From a checkpoint of a small image classifier: trained on fractals drawn by 1,000 iterated function systems, in grey.
Rows from block 10 of a small image classifier, named by matrix and row number. Rows with one number belong to one neuron. Each number is 128 + 32 x the weight over its row's rms, rounded and kept within 0 to 255. All counts start at 0. Numbers have three digits each.
After each neuron's rows are labels from the 100 images, of 14976, where the neuron reaches its largest size: "top examples" is what is common among them; "colour at peak" is the nearest of a few named colours to the mean colour under the peak. Only what is clearly more common there than usual is listed. The data: fractals drawn by 1,000 iterated function systems, in grey.
# gate: MLP gate (model.blocks.10.mlp.gate.weight, 640x320), inputs 0-159
# fc1: MLP up (model.blocks.10.mlp.fc1.weight, 640x320), inputs 0-159
# fc2: MLP down (model.blocks.10.mlp.fc2.weight, 320x640, transposed), outputs 0-159

gate.285:160141099062130130121122137151152126125182143180117083140102097109157161124137068113083229119139152096161092104116152201110127083161108136162086155166134127098131116078143132132099066157076115113136139113152125069181119117125079121155127086175102110124147125141120157186121131135139057184113173137121130086185109120160124195122136121143175205141176080153129160107144131052125099109163117131109138140088140130102086169132151121092123124172109114134125151133129064144115126123155091
fc1.285:214125105090137154123046126139083196104142138161131095142191153071167120126115140180124140142094101120178121084137128167140111096180106174135070175151114103118118112077199107094122099175125138144111099129151109137107125132085141142161096114179118118141179147172122129157128052093140041171145101134143134062125146095138133168142171153116151196163178110114118185126120083077109162118159107127073130170089101074101058126133135110110157198123113076130155110097078111117160174130120148
fc2.285:100109113110138133164101101154112125131186114114118131139113083104160114101104112132095137153158135106162132096150141092093061134144079109114154187150109063146103148100186111081124133140190147167110103120125120137173116142110147102101114139168111132107113199081154132149109095192233115134157140134127100144120077115152225174146182121131080191122177154117128098091117091119125116088121111105086164128185055178101116119151139107171151164110127072182117124173061113152110190112190144
top examples: dark on light
colour at peak: grey

gate.558:147149136135178073058174131143105098139129111139115160116143106125100126149117110118079097138138150130215159089075152158089121142182119103114098132139101107119154173152093057120117130141169211122193193074121123095132119146087159154140113058114115072120083153083119102112105148097154145148105190173153135205158128100136135093069199071197107171087128168112158140094070111170126124091090134150105130160118145130167151142186150133127146142142147109133080089142150111121090163087120150
fc1.558:140145146120198082077178134127119116091116103112063180132172126145098136125151146141091053118085146139201142058109156153083155120152132091172092114142105142112118105168067052140125088132151167144162191065114106067160103168104168130120103111139105095098078172109142128158107137125196144130089155126130160134163133101127126084138158064183127135083138162166167142125095146180132113077107097166084170126134108123122176175154131154098115135144131098116128129177128097154092162162104140
fc2.558:161122090102150137129146135145144100128121113162112085113157145157136114140095171146178181113108129160191160056098087104162109167121120107128092109055148156119141107151144166124143064107070112111126141117123150148136136100038145087145122114058153091151117142129151139162149152097104081137131110176157108168114120087139164152153090104163122158070077104125138147106061158168106160124162064177149169163132121088143156179125144124150122164118130164151095057157077131229124094139085124
top examples: dark on light
colour at peak: grey

gate.106:105124142113113131118128179172140077164145129097120116149094130126137158162165129158082128138097127079172159099110097109148104141195103112080136203188133117088161124092117124144131145149127132146114108134173103080138116087076074146105105172117111072116115181074093099133191100159133089165130103115054120155140155160151191117163111105140095125124151136075144080126074057139137157136109102091170201055123065118116107122064176155203079127109117108132160135154071178115138120170162094
fc1.106:120154142136142101100113139167099083171148086132127103145118149126118148148147102137113138113102117064190139110096142118144101183177132167105159168192123162066194119071099148143133090148123149135130114149169094066190092088054095148067111161158116090129135193089085131102187074125135096131054120093067136148133189166135167189137096151104119116141173129082123108129116081151097160121133118071142159119137085122198106126082108155169088116102101104126182130133142164181095106200130088
fc2.106:120134094101157096130126144139115087144141121118126150141154088138148161126175110137069146154111134099133096123115183088150140112171084087053167124154157157096156166123132161145116105116149155110132088145133123255154094082105114108059132169135142141116124153116131133100134060148166094121162073143094131143109140141081183187149121104129142150129167076145164137140150089173098183092132149129174131112139122205116148120065178140166115103116164109152151146157113142124104084160103110
top examples: dense
colour at peak: grey

gate.328:133172125162133083131139097118157117149150136189125137131141136162098123125150140194113127123146120102099078107081148075184136112138123052091141082069137066077136110111090153150149128149110137099153139081139110056121124103161141075130094090118125094102211172171140152071112153148153094120097154140089139061120127124107104146098129130104107179093170154146136104147089125108126123153022143192111107125195106127118160133141167116133078126160124175158099093136120175045150058151135124
fc1.328:145101116168103185098092108157105109121135143127075102069176180166099155109111096128166095111164113155119111125117130104174142142123102132093132049133126129095181096105144142163174102150164106106163138091195135114107108142133108119062113123160107113048193210194102135091128113176119115146075134135084167125079126124113143144141119139092090132111191159114120145138117136142177134119033132159130129139193092187125132105146172160042143134118083175150130132122188235081133100139139155
fc2.328:152125167148104078142143091161097119124090124098093096177120133139088154089152084161162148161149094089080147097158129129150096139119065111099138112121147138092128103164120181106135063103138092105106151078088098198149072099124103078173130092128140129136167186158124122166166091132111095158084162126052159152161163152201073118131125144088128170162097115080110138164110108144111121163104151161160177123107076084150119066173157108083143059186120150150139143102128156115163045124157128
top examples: dense
colour at peak: grey

gate.188:134150151085108100160149132116115128147119102100124079125135138096115118090106143135166130134148159102204117209140067170147080121145111125116173093156154149080154168149154104145137178096112106166114118103147084110140098164169157089126086120128135066111115081160101187134088151114141174156123115137119091116119175133197107138095132122103087138114113093211128163044166132179166179140149096114142140138125163118034099108158169173086113133161122139094106131143160103132163127076099131
fc1.188:162137102139159164078074166137136126141150175116108148092110130133090125157119106125119085050125141157082109074098160111141121106140151115108066160047074155206122137113120129091080080167144121127144102131127128083111196111126082149164180118124098154117116202071161074124139135171085097082148116155131162095157109149046125080159150141155170106114136145073105109153116124122090146122066138188100146133108103135186163201147102065144146124116172134163108141172090150147104097176146124
fc2.188:154100167150132133162126150160133147173105176118107188155067127142091151144101147119132082105162171118124128098090100173211123097151099108149136180139121129162127138190103127145078098111094124091117112097096151048166166143117177097136132141130104130135120117114175087167129125150109104130068123142126112142169065142138173107131146114193134119112158181154119096079098079151132109157094112160080151103148159129129143052161094104126195155186168139083096116139126184092162112148143076
top examples: two maps; sparse
colour at peak: black

gate.423:118125127121103073110176139118102084122131115106140140147096134113142069132101156101140147088104138122127153121102168081139153141163155107128111165164128147103131124117110136100127129106117143094130107158178093145132170124071149086114083084181126148132145033191175187193158152140133112151083179138133142126125127122124147056111128123114090097075087099087079080162153192096112110153112117121126137108084142147160103185139139091166141128117183132108101118091130108101197102086046131
fc1.423:111149152136067130174121114129147104132087183126061213146175131096146159039155120118129125136176075099169129126167080170120197138124103154111146110162101155144135153124179147085134120130104150101129092176091103122161093146091138068149101134140093169054096087147122174149097149159136131137132169119112102175131110148147119058121176102142147151101111091047122122107070167094148084095157083139173162123119123119059094203161162138079095107141097089153110089096113135158153096152118093
fc2.423:127128134106126096162079084103136150127173122077189107123117165081122109114108093128194088150134134156122141171122152113049113174094136138155151183109124138095135111109159170122166140079144108151123109089080141115125113122109093122091156150137096156091086154143107154115129120121125169119145087146182143113120133124170099136167124135150104147111151143179096104111147102126103149156108118162119122126097133098219156133191157138076186194123126188146048186160117130095065100111098161
top examples: dark on light
colour at peak: grey

gate.119:118132045142114128161087124125066135150102073147121099149104185126114142157125115099112136146179137134084086090132165133093068160126182128132162130090132083033063068170105110148125139118138077116119144154117031125092166142095155122179152159099116092181080111117157148158120134144096100116053103126147095056101103129099117136133126137137154149111188118090096072150127116130141114123145164156136112121112109123135086116137074146132107197156132192147205110129069085130186084098124162
fc1.119:185106230162143163102113097100139067131132157106123122174120084114087091090076156134170159104088177118142087142106111146193063106110149072126061141087146111169155130066134118117133112141097116171113165121108158132126143172154068118074040125166179128114089113154099124151113088108141160155128125087137131196127080105113147056087105077120128111163051137129164077090110140123086116173207114123146178144134122175109140147106123175078123161125156148105118119166132126133153199131140097
fc2.119:098140164121149121079203097074150107114108137096160140105167093128160117147155143145129123134081130155155172078080191165143161163107118096079096113074118108134172193112115146169150152129111159121084134109138218027128100126109106152076127127161141163096131135151152136126146140149173099075138108106079100098104031136154103100129165091112105097177097180188086151115114146141166128091114122077083155153113148130112144197161132137172161125159135115132073112127124160108098185105093129
top examples: five maps; dense
colour at peak: grey

gate.485:133138119127136130127129109065156075082118079119126173166181137153111166157098153146107143109116119182127160074138162125113130090164114126180177162099099154071141150155179129197089106122133087119197104148128066095158128123140155189119143133134124131129186147133072098088157142108139102125130186108129118088127150107055113161102145162074133149101159142167154118172148087134137205093150152101132138133109118087131117143202166197175115155119198136127188110146112123095099080145118106
fc1.485:081098105057117100096170129089142117143149139098100116203172120089139162116156179068115106127056143130116139070058155120120119157134171186111120097083151149069130087148087135089162136141097104126108188106102116112029184146099107142097157159115117203127144186183147147126137183099152154136170131119104095143137063144170114171138133122147182182147057114144141108138177114094147140134095142129119120124095181131145111103109122175162138116115111138080131128109133098130123173134163154
fc2.485:118126114141158152099177197177156141137128109093136082146111078104121116170115119081147100084108100106052157173085170140151126101197119158153137159094092138185177126093145157115151101059098147113157155051096152209127078095109081096066178111144085195196119130139155133067106114148140105111126067103109130143151134160182145102116084113147105141100151124055127130072105155085120098146178122070089073078162121120116114121097108101079124163133128103142090082096051131155112164062180133
top examples: dense
colour at peak: grey

gate.162:122138087146140135068100132176130101139078060162151035148101177110158143194129079118117160135091119146117181118118184146120152128112127136148097136170131129139152115107110111161097109092080111068161154163152119061175119051112147060143134110197120099130149107170122132129108151138123131112138113078145114061152127152140113102117188120156104105182115150145149132078077094096126152113128113122143143100125163139159092120095145121139096130146139133118083104119114172109130090082150101
fc1.162:127117178162120105115167146107090157132125143084142241084147096173118089044067147117143158145175169109092130141153082170146131109183164047122168119061133168168093124112190083124113125137098138140104135163079102229111146160183151128132120161109121132215162146136156114116120120115122150160135122146085163163093092125167111110169148142055130097095151120174124106123155189192121159076142114117089181129135112103096156152136108106132169106100125116082174108143110144168167143137130169
fc2.162:130163135105109107175141127156131104160130101125139126088164132182096156213129129113120107140131185163080081157115141104118137122151143109107120153126128106117117113160099078125120161150163180124185109183085146072156142184182103161169112101104119131123131134097115113104112121134116115095140116145156157129071145149045145095192147147159136109153122114117120146141121224163089152091122101135086139156112119145103221181166117042139126117173079092089100164130124068139118168164137174
top examples: two maps; sparse
colour at peak: black

gate.202:161109109160131125163126131110161105100100166151083048115119128161170152168153140121160129058070062181165158141144126135131145095153130115127131151167132128142134172092226126183185145142158161143102137204150130084168110211141141155131146120085169057142060124161162155124120099140168096129085149114097120143113100153174153137142182116094155125107125135174132173164100100096121090145195089057080142096155123115134089089145105165145131104119106121144131124095085158073092135074116124
fc1.202:103172122117123105112117147147128108101102082183150124117067077109146131209117109098121152117113110144077094146099100143161126153161152128108102116103117134180116150141122101097127142146073143131146071137157140081142122103138129104162123082175090094080102082095114149182119180157082104142143143072123127072137118135151130154155132135094168136112153109148081230080091081152134076111133103127136106132138059081162106085111177094168089133133113159106171113110123131120151105133092119
fc2.202:122102114118170168111150170093176144152169141141067114120112132155145156079163123089108133083150103099077127121132143139126144142163109107090144085084134134080150154097178114177160131152142134123127162154145130174080133151152142144113120104119174146114108111136117093104087068115137093130131127146065070173114181074094157178145192113073186145103117149180123130161119109092139122178182138105094169144109135139155135069131121151155122114112139149180161113092115150141089126134176119
top examples: two maps; sparse
colour at peak: black

gate.14:121125090119142117131113138180118094101146074122135077114136119125170182199172163100112154114127163163130181172161096166182084121070118190073181134142114083091089116097136157145147105076172108188140126124167168077198116156148105100141143092094101098133100130122081111176097147139129161163072141133145103152144153100173131150181145114087124150091072105195119093128121083145181153170107146116090155127162119118116122089137192152105137149113109139099110153182127154119133086101190159
fc1.14:100149086131120080136103084151140121128156101196130135066156156137165143231149165102107129105082176176122182106118087176154106118107125148120144073168137085182075083116135191146124131099150124116104125091191130018195142146128135094149134032079074087126115128096145106130125082098149081126040154129159154128129135094135107173154142111124162185084134079182132151101084049174134155149139135102109133091181139105179124092096188140143088153104113165120182166153101166152106124146189105
fc2.14:139133073108156134109134139128133129119121134127121171110157145131140159084173153122105117082176150118127115143162119122115093117147144127101132124099133092095101138128162159104121109118128142081139129110158104255107154130099151141126143109116062136090117092177126115112127069064144113127130099138095153099133187113137147132124114132111169127138136105135178115048099087182135160163142168154144130146127130144139128120111138146136089155053127152088194128107110117172126206163200124
top examples: two maps; sparse
colour at peak: black